Weights of a small masked image model: soap at rate 0.0025.
Rows from block 7 of the encoder, named by matrix and row number. Rows with one number belong to one attention dimension. Each number is 128 + 32 x the weight over the matrix's rms, rounded and kept within 0 to 255. All counts start at 0. Numbers have three digits each.
# v: attention query, key and value (stacked) (encoder.blocks.7.attn.qkv.weight, 576x192, the v third), inputs 0-191
# proj: attention output (encoder.blocks.7.attn.proj.weight, 192x192, transposed), outputs 0-191
v.34:137128113079123160121092129123073085135156078130121102119151072131140082133114143094103141092066144136172118110151122143115133067113181094163142186118089098109152107113135156097152149156172085151123107139112165120148125113097130125139112161079096130152129156143148164133115106153162147090133182069172106101171115145150149153160148114178107137120115119144172132116110126093139121086136109121117121117097157155123070136122122121140152139175115126093140184174100118100071139133166173155140131117117125131142120135071105141092157155185070083117120109117131114176129110132124180100
proj.34:071077123174159106128159154131162144166115138122136148100098195114125174065139082157132129160159126134107136150105186115123084156136069137118167112149153155069096135121156072123094133116087175121187136121141133158120119147098137121143149145163142161112150101112125118125098119087088117104125149149123150127124138120097118141097143149085165066127117132102146128153157111192151136148122149128130141141145092103184174132144144100118151128107152124190141062086150124165145145094107106134066116148084084076132116134157145128121114087074196135118138125169140142101140171131087078137
v.35:164174174157167158148037131172126157154125125153128073113116104119183157084140093089153157218159175158127133117142118120113112106154123087132116090072104154120073072094165151115107137128112067119170118153106148135133148123059083141103158159128137102106120112121090097151072164173127131127130141138122156117170145092122141096138074110106144141118175097094102076176133142102131133106134067124159135160110173135161130095155096143100113088139110145088154108142145075096132182187162187159135105111152157151116107158118151159137129101094128132152179165143117106150138118144105136137
proj.35:119075039127107092154160113074162106083108153118112186142122146124114105127107160159096074078169067110126168104161134164119140126106191167128092157125159130139195212176159076152135139121157179146064163143143133133084042093167161103153131105146113194164148166127117171119128138085161104145109154135076062144086129141107163135146166129173095134129135131124179135095103083162135133151157170146090149107132090142130133149127175127144138152133130128153080141115087140142118088076103077078145131146103096104132164127169122154122096146155127119135102108083152157086137108079137124181
v.36:122128135123164158134109131136140158091159124102157147103177127123132131165122125169128158156080104164155117130144125095120145160120100119102166127130122128121104102137160154126141146156119122150141113135131160115113120145110099128107149149124131121153104150138129120084152093148077146175102103129148126124150129120138117147148136132082116132122117102133145118105140155113103148117151148115103117090133105148170114119101152177149137105093148117108107116134131116106115132112147091127133124168115108122163142145130096138103137152128106131100174141126120137173118180144221150124
proj.36:106129099175115105128155144127128116160090115162108073128081117129121098120148148081112084122139129075107111156123107150125119097141131124156119137138135131120148130072110139119109112105125127125138114126109114141142147083105129125176139098153097128091145145111124144164107148126154130114128147112106137138101126152135139108095105125152133103147134172117105142159123114157164128162118132150137146152113156102091117125131108079089108151138130148186134125122138117150115156126113141138091094107125167115097098142119157117144116123110135151144116134139128132092143088131057111094
v.37:112130140147156114143166095085124175131121133134090146120131179145126088106199103100161107136163121180138092172136092118127097132160117142087081092130166091106132174127153118127195114145131155103140110165082125108116126154118096142128104121116147081062070106131094069128181125086148105169126111176106129153133098110178131034129100112107135143135075181100036134149134096150141149148134208120134161131100102042166122140195077170099113117131093135124107122101170133156198162149154185143139150155117152152159117096144120072159149100113112154120124132116142120139155117116160116162
proj.37:170174116080084171104115146178126068091124154099090141186140105130139138194094149151119141117119109107096128079088115163171165146109131158163136136132097115180135076169078173155074128142111068142153141104152094121124134115193158094156184087156119150164166136107143182151084150182143134122140097086125131166116154118122086163136171171147107173141143082120151142093141176083092087145132096159167140136166119172111141120112159116129091129115159121122133130151133123080098084141117084110149171085161137124130165136138122172110077153151105128115116098104103120119130098112165177129
v.38:148135133174135151095081079166135065156095135135149165135118060123147108084115130097140085089084131140140121057125094193141126092112107081154117111087104129144136116121114041094105169130099125152166120160097136163130150092080172128085138133133137111160168067165118173092140100135100157133180154137111149169150152127050143110192146123086112112113088093125164165126117147173093121153080122108146109062150147157096150098138133148176128171148123097125114060164076124181145146098180121111087100119139143127154092165090094170124176164128168096150154124147131177152141149105074156107
proj.38:122089088092143077150150128093155137069143145091113084122174176125126137122158102138125127150128136121128152210134159071083137118116165113073131134102148171133172097104135151148156114104121186115079148099193149149099080100114111111146095171143129124175126162087131111130122161143153129105105177097145108118087094143134129158030139085141135015136171104147132113144149101099156153114154146140094095205130095097172109122138177098118102105145143126174159122104132159127109092110113139150137134155144115111133163130141110144127160103135096119139149137115131135100121119141112104139
v.39:125138094165120102136090137108135114071099129127149147135167129107147104121214110178129150154118131143123127135178155127156124103128089140091176136095091095123073166142163090142053123127133155114118127093139120084098100150126161130122127103122117149169146135131121140098123158110123144106143096093126162154142119111106133166118119091100190127129140126146159065129134106139132152137108116120144147094104114090150122075121138127099140131120102171124191103126161112139132127109160118121111130099082109165129143146139149122097133141118174129131136150114129174125118102133124084158
proj.39:124102155094137183121156125152121152155129135134112111129092139175105143162060142083159116089151117145122124109085094095110148158124151161146105104150174104122168088103109142111190091109134121158137124158138143182145159131135099108170110112118133132081131134114145098143134100129127138146126146166151139111109113096145113123146123154135061191157091102140098153128117138109112093109152105104132120156155100138106105122115093123170137117127156059141082141145108119148131135148114126128167135135163134103136109129079138103165128099140112156102133135111118107146163130135142144109
v.40:125123157118074095131120141148141107154110140151133096141141148158146119142115089152134157079096135068184104110160129169137129119164145119160156153108121141124162087141117124143152165128100182169116128094103151136169086096129131133146152154137109073144160092131106141164111121149100096106127140130175089086167166157109104149161097078110141078142174130156149136154131137138108106142123105147168162144138143131097123127117179147132143093129179159188135128150119149137098137110122170140103107125109133128148098195091131103100107153134092128146164109100119127143123151141093142152
proj.40:141118100165193121102116127111097156122099143099130114101124138081115116088151118098105105158154116160126129153098121088102131140122126143092127158082111143121132137133185115151146136094152092098152116158139144154087126174108116078084086160113110182143112160138130151068119139092115168113100168126108172184080104123140169110117135110163136111087080130117134090136086113103194136134110113146117112119117140131147113165141140129143134166146063095077129109099114140142151111140127113157156149160126093107131120126164130153152131115110154103134117148136150145136145110116090130095
v.41:123098110057106146132110122131119116107104117162110137132156112154083131223089134125122155107050148128137113171164136134179105175082136162125163176131103126143156116149081176098118152131141121151094118122142170115103098123100158059170145128119103150122126125156093145117152153145174121094115116106134099105081096153108125174185134103139184121110132111169177110123133131119173080121119123138105123140129077144145087154122161108087150152070123131180121152081095131125125139083107062094149126127131127079159101084144167111109175135104091103122129104109118103085133125114119146128
proj.41:123159200191162132128148127133103186166157127117147134124096133104131120072148083124094097153137119100162151115094122133123097100137090058126151099149133124113080144097150116103146140119099112124184119124109101164149152189154084205105063112156148089125164102160193108130091087111076117130141155139151187119157152140149143119079098136125094132145116159113107149161133114170127165126125127078134133098099151139146133094115123145116146159180164093110123107135164166125113095134161154152063111167126156157135096153115124095148075137136187117133174198131099131187101161141089122070
v.42:115121150097120129143140128148149147138139152163116136125138120147146134136142128133130143096149115132146093162138097138174126155083186107111121160102127138122089148119083155113126113156179119100118123102156143090109120145139124142114150150128118129151147103152083132126112089093146134108133130110161112112105134114102100096190144119152090146156097133136101116104094122108193152138143128132124150099089124153148191123122097139156139072154145118108121126147116124130115084119128117151134125127144112119110104114153101133127152105091143133131164105136125142093115143123131164107
proj.42:165136146118153146094149131130136106147153127117127104133106149107109113123117108155107100136105123133180157121102123073110147103152080170168176129150132111099137121110137135132141139089113129140147194135100117163148119118146147138150098114127119127124112154130167086125122144145114159146141113118114117135143144123135174131081105118127161093117180120120153124149167102143104126130164133128138107130165121120103080122129164110095085161138114098156146116119141153099162160162130114125117125157165127151104125110108150129125099105142124118150094145131138093161129127127144108117
v.43:119099103146098151141118133129136091104130098086125165154133134113148140103119105144147136145126109108151111132124106155137129152113180141144158096146139184183145066157063151141106154124152152129140117154163099104207081097117109144156122112095131140151149090130106115110170062101153080154165112099096117112129139054052109159097101120125166103114139155108133157142120184154221114068109166153121138114102093112104138115156134161165117178158133140130160121102138112135115115125139092151091098166144124120094086132112184109117169132092088132156121130123126082053066092064110113121
proj.43:164145144124174109112117104113117179130125148164122070120128126175123104145162134109089131129111137114100167118145153129110128114157077136120115153086132099107107158113211148142155135107121094118091139125096176165083145148129115108088133168175120105128113164182140133163090202121120157130096135128158160154144123204181151079146132103139112131121114106109110121130133107109056082172145090135100132114139160126181129112127113119090132064092114117095098132131111163094166159127101169048127141136149119129141131100144090168137115174140157140127115157129138187188168160142088151172
v.44:115103103089192094189145127141123137185125139125053135135158114109149158121131140141079139140170096159124126140152127116132059137118112106135135189148152108086127153124137180127141106121153141085136137147109122126056140113147102140128126139153143122097129180139127086099180195131106112147095115104106106108074079065134110124154132142137154126087050127120149122137093076140107137146130123115149179123149136078134116151136105121111126143109129128139077089124162117155165147146095108083146147154125148155144153090123125126162120130161111106161132144130132134136121163145160145125
proj.44:153126133163060188106110130149130122115139110133165156187085137144100117178120130119176076113100141117130090092107104145155143120122118146134112072176110143152109078152103097119133160154128111192136133130120104130177143179141157173170133074122118115151131060113133166184107065118162141116151114134127122126165151149091167127114123166138089179147160101149105129135118157114146130122105156146129123147130124144121154086127133123106101112120156137138135162139120130086107107115151149152109104110165129163123122167137143138087120124153133159099107144084125093120130093129154142127
v.45:135148141137146136134157126128110081131163120099125164122153103108156135165178098169113123160118131127150145138127080148147112100131091115171176158064087117157086134137089106094122149120127110110115120127112113119167088143098146103143166119105116194115173108127127130123149138137140135120114156147100156106094134134112154146142104145125108128144112082151158116150162133155142132153127085074138139115106136191097084120118098118111138134080088119169151086104116136152152093144096112136105142126150121147114082133128141167106128144142138096184115114121144157123137142086103127141
proj.45:113128156129113092118093117106148166155117119135155099133097142142120127092095148076142137100116118102131110060123175134106124160113147130137097115157128164122165131094156115146130096149114157144125137123152147150083144147103132165110083128158116079129113110093156134126121102131102174128156125115136125146186094131130126138118136141131150111123163162144125156124133096084108139101133156134132106129112112100127158115139139104140138119150140122104124171157121118115103109135132119124135084131087126129147122130128131103118108097137153173087171124129106119180117140125130132089
v.46:155103124084080113129145135149087103135139122165113162115146126157114112176086095157109174167085147177153132118139107059146114168110130138093125170180089126166139101143103181117157114161141123111133131118135121099069124123130118083169134181114112198128095200135143134154168139139162169148115127129155132081130078175116147173153139139132144134118102133147153143127105110047117132141118109103131119120138148120121099143118131134094124153149111119194132135156101146101126142083141126079141125166102131120101110122125143147152146199135099078124155124135116083149119128109154123162
proj.46:138108159158174139117117121117125129174133094125161127123093127119158139078186144118127110083125114099141104137090172160110069113121112088153160130097164139093094162074151110110138123106094123157143114132130122172177180172154129213085133079130109076128158082134138117111096118123129104099159125156134127120114166107108135133094132104134113125167190140148128116146139154221155110104181152144110147154119119131130168113135132097138174133137140126096132137123133095134116149124126139182094126138141128094156139122135147110134096098100176144139140128120116120178131151163109134053
v.47:123141142063123116097095131126132149152126132167116158151145109160148164169125097185107139156162129089138132127119158135162132152091106107179133129146137127127100176132154107122118081144163126130145094122125151095106163142082065149157123136136099089150143137137135114105133089089129130084057098113118180180150127067141151124140152103125148152124095110113102122136114105144118125162171160142162134147108165100134109187154148168080148142092116090144120158147141115155103116153168137126151176119113156125089129130087157127109135144116093109092159117144168122078126126173173087126
proj.47:105094130120126222171183109148081134148138168096152153125087118130122128114153113059170145109099091152100146106108083082134103082173139154130148125136136106129161071129084166137119180108045125138122136158101105177187103124180174141140126106146118106116117124117139108163133180170162111153194133142165107054097130140104131147138102131129136132134140139128144134164125124123123112095099103097120131138152084109110165046146149100143129126173124132131123130116156144113131119119133117123112092146087102118157090129170136091161108132149153164149095149120134104205161148113116160089
v.48:164080179113062141137142163144110158091095139147115083142129115104106129093173127114097133157107119130133140097099148185092107066143120136080047132138113112146115122109107111155127079141174137095141119144063137119142107036141072142167109055084129147118201155059124098125131107126112123079144135089151151130155192104127109099131142137124135069183123096109113092108184137147119144127175145197094097130089174130125135137115127120073150126120117101142157140087118083124108096138151144097120135122120112153102120180115133105159114113150126161121129132146188125114106147119117066134
proj.48:109152106144170148118139093099148169157143162136100192142128148158153121149101115105134152087155120138170141107174100096125099158084111130133177119119166175118123103119171163123133175139081116160143117105133090173157128179106135093088147154156095116160117151165124121149129134125150110151162103141107115130113112179125149138101155108164120157085137150137112160206088117098101077156121101093143170147139113097125111102136110111160104111114164166116111124177122168117151170113140113129175103128119154083144123048135137201126166167111142111076145145136126136140120123101093161145
v.49:110095152162094114093099092157122083174149172074087112098145114154055128099107142130093162164123113131196136145108174151153090112158128120170165100159097113149195166173137145134184117090122156158050120167112161159144092070132140159139112101130071185174204078131143100172151079132154128117103169131098124099097126133118105133129120127146119117204149091151066098121113024131159117101115194081099145175128108170094078153088167087121102159142130134109149167102123181095132126204112140168140167148152080147146143127124076149094186172144074129111141092085135093146155159122089146143
proj.49:093070089134192103165104084108143174100090055165143145121112188108208108098136092107145122150138138095073164139172139048094211147137139146074112190065126208131103101143158075092114110132084114087158132133160124127111165123096070132104162174142154060062082141142058127099096123120118178140096090113162110194158095169119136095123154133126143079059153127101174118132162193130109124126107136149139098110097167120139196128111103158101152094111077179135146063058190091181167115091184143154116098108086153120082147119114119141162134098088173127122101161140117175108131141114135095142
v.50:126087134067037142116188130165098230143147145105117161181036147157113151092150140076083134168151193155189176082110122129130119095146188091109086123189114123080120145106100137129155143144115097119200116154089129125077157110136047125143125086151108126117151100098129125150128130048110144052134107131200085101124174109096090071133147169075126143166118163115097121114072113134099094208133155120142114090075134124138092163175102131141104135131124090069210116156164160123131174123163192111123121107142078108144105152080116045142121061171175172120114129120134102052137126114166105114
proj.50:104167125171163111148104116083152077123125155110114180092144119120203086116092177134093152141086139183084073189154113157133137152081113182128139084122143112173091103155159116100097164127100192125095136085142123155212070173134169143103159139076163154193157165164097119095156158164098116144108126104075124152148139121130136186164128078192102141111149070115178099165153141068173106116098126146132169177175153141155147097144081105143170116132180140183075160063090166128101162114123083146207139136067137140150162074179116195083152170096123083067173123144151131121146115185134157152